config = dict(
    encoder_arch='tc_resnet',
    input='log_mel',
    encoder_norm='layernorm',
    text_encoder_head_dim=48,
    nesterov=False,
    adamw_lr_other_params=0.00072,
    lr_schedule='cosine',
    final_lr_fraction=0.05,
)
Rows from block 3 of the audio encoder of a small contrastive audio-text model, named by matrix and row number. Rows with one number belong to one channel. Each number is 128 + 24 x the weight over its row's rms, rounded and kept within 0 to 255. All counts start at 0. After the name is the row's rms in percent of the matrix's.
After each channel's rows are labels from the 100 clips, of 14976, where the channel reaches its highest value: "lies over" is the class under the peak. Only what is clearly more common there than usual is listed. The data: melodies that start on their tonic, played by one synthesised instrument.
# convs0: first width-11 conv, stride 2 (encoder.blocks.3.convs.0.weight, 160x128x11, each kernel summed), inputs 0-127
# convs1: second width-11 conv (encoder.blocks.3.convs.1.weight, 160x160x11, transposed, each kernel summed), outputs 0-79

convs0.130 108 [151  98 148  77 149 150 139 128 137 115 113 124 130 181 171 155 191 138 146 141 128 157  85 117 136 135 101 129  86 113 117 141 149  57 122 143 128 173 114 113 138 154 148 116 111 145 122 132 106 127 122 125 115 108 134 168 104 131 113 117 135 161 114 133 114 136 126 118 117 171 110 116 102 130 104 119 132  92 121 110 123 110 120 105 101 145 123 132 168 165 174 153 119 106 162 138 115 123  96  99 153 145 148 125 118 164 109 135 111 110 131 133 156 164 105 149 138 163 150 139 124 142 167  39 131 103 137 147]
convs1.130 114 [134 136 110 153 105 124 110 139 126 137 121  92 143 120 179 132 137 130 144  88 122 126 145 126 145 118 118 155 163  33 100 115 134 119 118  73 134 147 128 137 151 135 141 134 130 154 149 126 131 107 125  95 133 135 138 128 134  88 108 166 115  90 134 109 134 128 134 128 197 132 138 147 157 115 111  90 134 148  85 122]
lies over: F#3

convs0.5 086 [121 100 132 146 106 152 117 101 158 142 135 157 146 118 140 132 140 156 130 135 120 165  57 100 146 143 160 148 145 146 167 133  87 177 124  81 114 158 157 150 157 148 125 146 108 160 171 164  83 152 123  97 116 138 141 129 126  77 103 105 147 134 128 140 153 136 132 161 133  93 106 117 114 120 124 157 123  91 138 156 175 146 109 160 124  97 153 103 118 123 122 111 116 112 124  86 102 144 125 132 134 109 132 174 121 106  85 140 149 132 120 155 131 140 172 148 122 118 166 153 142 119 142 123 148  96  91  91]
convs1.5 083 [141 108 131 115 118  97 142 147  88 123  85 148 155 117 155 120 136 113 108 166 113  95 155 105 124  94 150  78  94 160 140 100  85 137  95 152 110 119 178 149 166 121 123 145 131 140 166 137  84 126 137 112 141  95 118  89 119 116 113 170 113 139  98 132 150 115 118 147  89 159 155  62 170 150 149  99 158 120 128 129]
lies over: D#4

convs0.82 128 [144 129 120 111 137 138 114 119 120 135 117 108 188 146 171 134 164 102 124 113 145 155 140  92 136 146 101 115 149 146 137 124 164 111 141 132 165 108 184 110 130 104 157 113 142  63 125 109 164 159 132 134 142 121 118 120 105 165 124 173 133 150  96 126 129 161 125 107 106 122 127 158 145 141 139  93 163 116 166 113 156 180 137  98 140 128 118 123 157  90 109 149 130 134 138 120 157 116 110 177 113 122 110 100 113  95  91 117 124  80 112 100  68  88 144 140 128 109 127  82 120 160 111 131 150 129 147 147]
convs1.82 126 [ 86 145 134 132 130 141 125 130 132 111 110 131 107 154 123  91 120 135  96 159 149 137 113 137 124 103 121 130  79 122 123 122 148 146 153 139 134 148  91 131 114 155 142 128  99 159 157 131 131 136 101 134 110 138 108 111 172  90  96 149 128 110 141 123 131 101 137 123  84 148 137 129 129 105 115 112 107 134 120 134]
lies over: B4

convs0.78 108 [104 157 153 143  99 131  77 109 131 165 134 107 110 157 137 153 114 143 149 139 134 118 104 126 146 144 120  83 171  93 110 116 110 131 132 133 113 134 133 135 115 137 150 130 131 124 148 146 140  92 134 106 138 191 159 141 161 133 118 128 128  72 119 133  81 137 133 138 108 166 112 163 135 158 111 113 126 122 119 142 179 108  81  74 169 144 102 103 123  93 156 124 147 123 159 149 109 133 131 124 100 130 146 159 143 132 106 129  91 112 138 161 136 155 147 115 106 135 142 122 146  82 112  65  96 166  94 162]
convs1.78 097 [131 104 130 104 137 153 120 137 177  92 107  86 126 117 102 130 136 112 101 148 122 116  56 139 140 122 122 115 158 105 119 133 107 141 136 149 142 121 158 113 144 131 153 149 151 136 147 128 164 157 105 107 162 161 143 100 130  89 107 119 162  84 169 102 149  90 144 139 162 142 129 169 109 118 128 102 133 121 120 148]
lies over: G3

convs0.156 088 [114 151 111 135 130 166 120 134 169 141 154  92 165 130 129 135 148 150 171 148 122 114 154 115 105 151 112 126 152 111  87 137 123 121 118  93 139 136 109 158 150 109 158 154 111 150  65 134  92 113 140 116 139 146 122 128 172 118 130 129  48 152 147 140 129 118 143 159 140 148 101 125 119 182 119 108  91 142 102 120 113 110 155 110 107 104  95 137  82 102 111 138 172 150 102 181 144 110 116 112 113 147  90 145 106 114 134  91 135 165 125 136 106 119 139 133 143 142 133  90 104 176 111 137  90 135 149 123]
convs1.156 064 [138 105 143 106 129 126 147 177 148 113 122 101 104 128 146  99 120 137  66 146 134 109 130 141 114  76 129  97 152  97 137 161 139 141 155 171 161 121 131 124 110 172 118 148  78 166 137 148 139 192 148 109  64  74 118 139 134 171 133 165 140 138 146 143 126 132 151  93 100 143 137 153 104 140 123 138 152 132 151 151]
lies over: G3

convs0.81 104 [116 127 151 124 121 129 151 119 136 156 102 116 143 122 194 122 151 115 103 136 110  99  72 135 122 100 142 128 196 172 119 106 126 169 181 140 110  92 125 124 102 117 149 111 155 149 174 117 164 132 131 131 130 141  94 156 103 108  98 148 154  76 124 109 153 135  98  97 129 142 140 134 121 183 111 160 105 116 130 151  87 100 138 162  94 121 150 120 116 120 115 117 133 130 148 130 151 145 145 139 134 123 115 159 109 105 130 107 105 122 122 116 115 118 101 150 129 136 123 131 119 131 121 171 130 128 148  37]
convs1.81 131 [122 112 121 131 111 109 143 117 139 118 124 130 138 157  55 147  62 124 132 136 121  53 129 115 128  91 138  75 122 182 158 174 104 152 104 177 110 147 145 140 150 115 175 145 117 141 129 127 139 112 105 118 142 135 128 110 170 107 103 114 146 126 128  75 159 124 127  83 138 171 121  52 120 148 103 102 135 143 103 132]
lies over: D5

convs0.48 080 [139 137 162 141 139 123 102 162 121 133 135 132 136 125 175 129 154 125  93 147 166  90  99 135 144 131 159 168 127  93  95 158 112 128 123 101  92 140  97 128 163 122 139 162 128 115 145 129 127 128 140  68 137 128 166 140 135 167 138 121 108 168 119  86  93 135 145 105 173 125 153  93  90 129 149 180 115 119 171 154 131  95 138 115 109 149 139  86 124 117 123 115  97 101  87 121 146 112 123 125 129 141 154 129 159 138 116 182 104 176 145 127 132 134 138 117 115 147 112 105  67 114 143  96 135 149  96 122]
convs1.48 077 [157 152 100 126 110 162 117 129 107 140 124 110 145 141 101 134 142 135 127 111 124 119 126 109 117  93 111 186 139  95  80 138 137 127 154 117 127 143 147 137 146 179 132  98 122 106 105 136 172 147 160 120  92 114 146 110 157  52  95 156 139 127 140 161 174  92 113 148 168 117 116 123 145 121 104 109  99 107  88 132]
lies over: B3

convs0.108 092 [127  92 160 159 165 113 162 129 113 148 152 148 145 103 133 126 123 149 115 138 123 117 124 111 129 123 150 124  89  65  98 128 126 102 130 125 154 117 159 137 141 112 134 120 101 124 104 157 129 111  98 100  77 144 142 113 135 135 130 129 121 128 128 149 136  88 111 150 112 135 134 108 166 108 139 101 140  98 103 181 108 181 134 141 106 143  87 134 123  87 132 160  75 109 106 134 178 132 137 129 130 123 139 128 182 103 140 119 175 156 133  75  60 159 126 134 130 132 139 135  83 102 158 126 134 148  94 119]
convs1.108 099 [104 135 108 144 144 166  36 113 117 117 130 114 142 130 119 135 124 134 105 156 128 127 105 132 163 110  85 141  74 106 115 127 155 115 150 133 141 146 170 139 144 102 113 122 124  85 116 137 128 122 144 157 145 141 145 155 146 100 109 139 119 151 108 140 106  91 125 149 131 151 134 150 119 125 139 133 148 159 177 103]
lies over: B4

convs0.49 116 [122 127 136 154 131 151 119  94 108 136 115 125 157 139 107 150 137 130 134 145 106 141 209  85 153 111 135 134 125 110 174 117 141 171 117 129 128  85 120 101 114 130  69 121 149 122 118 105 109 175 120 123 148 116 119  98 108 102 114 146 141 180 113 171 159 129 129 160 131 170 117 138 123 163 142 122 129 154 165  37 187 106 138 128 123 120 122 119 148 152 120 151 144 123 113  96  76 106 113 132 127 124 110 104 122 124 117  98 126 119 125 138  99 112 127 128 151 151 121 114 163 161 146 139 133 148 108 102]
convs1.49 116 [ 89 131 133 113 120 108 180 130 124 132 136 137 120 113 128 111 148 148 122 147 114 142 109 128 156 182 133 134  91 149 143 113 123 119 114 165 141 110 104 134 112 126 118 124 140 151 167 123 151 183 141 126 140 116 130 146 140 164 125 111 119 126 129 134 135 130 129 125  96 135 128 133 119 137 143 119 147 115 156  86]
lies over: G5

convs0.140 116 [120 141 122 151 113 100 128 119  99  93 108 133 115 114 128 148 130 125 121 150 148  87 123 136 142 132 132 110  83 131 116 146 144 131 158 101 148 163 119 129 124 130 110 110 114 108  83 156 116 115 113 106 109 129 128 159 136 175 115 146 152  61 126 158 108 118 112 184 149 141 132 152 138 167 122 117 138 127 146 148 123  94 112  70  89 136 122 118 129 120 108 121 129 135 173 123 140 163 124  93 160 156 106 126  77 119 176 139 132 148 116 117 125  81 132  62 135 117  97 109 126 155 166 194  98 104 108 118]
convs1.140 133 [ 92 116 159 142 127 142 127 115 145 139 114 149 133  94 174 164 146 133 117 144 116  51  77 138 115 143 132 136 134 112 134  86 134 152 115 179 125 138  74 148  90 130 128 143 115 129 140 156 136 179 135 120 126 131 127 122  85 125 105 108 125 160 107 141 144 133 123  80   5 106 142 163 138 128 120 104 133 128 130 141]
lies over: G3; G4

convs0.18 139 [100 119 152 148 120 159 125 122 145  79 157 144 111 112 133 138  86 119 149 149 114 164 143 121 116 139  89 121 150 155 121 112 143 109 116 108 136  98 147 157 122 134 135 127 106 147 112  43 125 160 116 153 144 173 136 126 156 127 132 109 136 157 161  99 123 121 126 135 111 162 129 136 146  72 121 154 121 123 140  70 122 135 166 128 134 128 153  98 167 118 131 115 140 137  44 122  96  94 129 147 179 136 137 102 127 147  99 124 151 125 134 106 135 139 104 153 143 123  69 120 148 105 142 128 111 118 148 167]
convs1.18 129 [134 127 146 122 150 109 178  94 136 111 136 151 117 155 120 156 157 145 129 113  70 129 112 128 159 130 136 126 109 118 148 157 108 120 135 121 137 122 137 145 142 120 118 140 111 124 118 139 138 146 147 135 144 135 127 130 176 102 117 138 120 152 131 106 134 135 109 118  98 136 151 134 130 122 142  97 101 132 151 120]
lies over: G5

convs0.91 174 [130 124 119 130 129 122 118 123 166  65 145 121  55  54  98 142 160 121 137 128 138 146 127 123 137 106 140 135 150  94 124 100 136 115 146 131  86  89 163 133 141 136 177 142 120 147  76  81 117 106 120 136 112 181 151 151 120 164 143 134 111 150 134 128 114 134 125 164 137 130 147 112 174 144 120 137 148 120 106 117 123 118 148 108 136 130 121  89 140 140 141 140 125 125 109 104  90 120 118 134 136 101 130 116 141 132 120 156 183  64 119  82 106 189 122 126 141 100 116 138 124 103 119 141 148 102 131 149]
convs1.91 183 [125 129 151 136 123 145 109 152 137 135 119  91 144 131 119 187 150 130 151 105  95 136 122 131 135 126 121 141 104 134 145 156 111 132 125 127 147 134 140 125 131 133 146 113 135  54 119 129 154 120 139 140 112 137 150 144 140  77 138  56 120 146 121 118 131 131 110 110  93 131 131 150 131 133 109 144 108 140 125 107]
lies over: D5; E5

convs0.111 153 [129 132 126 128 139 140 124 155 124 108 129 109  96 151 126 101 139 134 117 110 138 119 126 115 133 177 132 132 153  48 120 122 111 147 133 130 120 121 121 113 141 120 134 136 106 136  80  99 140 136 132 144 130 151 139  99 110 131 131 181 142  83 112 108 133 134 146 124 129 114 119 119 167 181 137 129 129 120 135 149 111 167 136 119 116 104 145 101 136 111 110 138 139 159 142 127 125 126 129 150 120 131 133 156 114  98 118 140 136 116 101  19  43 179  88 170 131 161 110 110 155 115 118 109 139 138 145 175]
convs1.111 151 [104 129 140 143 125 131  54 150 112 121 134 100 137 139 126 170 111 131 132 140 108  97 166 123 161 148 133 149 111 131 115 167 142 119 128 132 149 131 124 140 130 173 153 119 134  89 143 129 114  96 121 119 126  98 134 121 133 122 144  51 136 130 154 123 119 119 125 174 134 139 129 119 120 125  95 145 148 133 124 152]
lies over: D5

convs0.95 117 [112 149 105  99  95 108 100 112 175 137 126 108 163 138 108 118  83 103 114 109 123 138  72 143 114  85 128 101 157 134 147 134 124 128 120 129 119 157 155 115 129 170 158 121 120 137 119 134 120 139 143 162 113  82 154 124  79 143 100 105 153 111 141 153 150 122 115 154 131 164 156 148 128 165 130 138 139 121 135 123 124 118  98 182 128 116 104 119 102  98 146  46 100 140 155 119 124 105 155 130 134 130 143 124 133 151 113 150 140 175 104 126 112 127 128 155 143 156  90 118 133 152  73 162 142 142 125 187]
convs1.95 103 [116 115 113 105 116 182 141 160 118 135 126 181 150 101 151  87 155 125 139 121 177 177 170 153 129 108 129 102 135 126 107 148 157 124 132  55 130 161 168 111 143 126  95 139 119 126 116 136 130  98 160 140 152 162 148  97 118 134 123 125 111 130 137 125 103 100 104 111  80  85 145 151 142 145  90 112 140 137 128 114]
lies over: D#4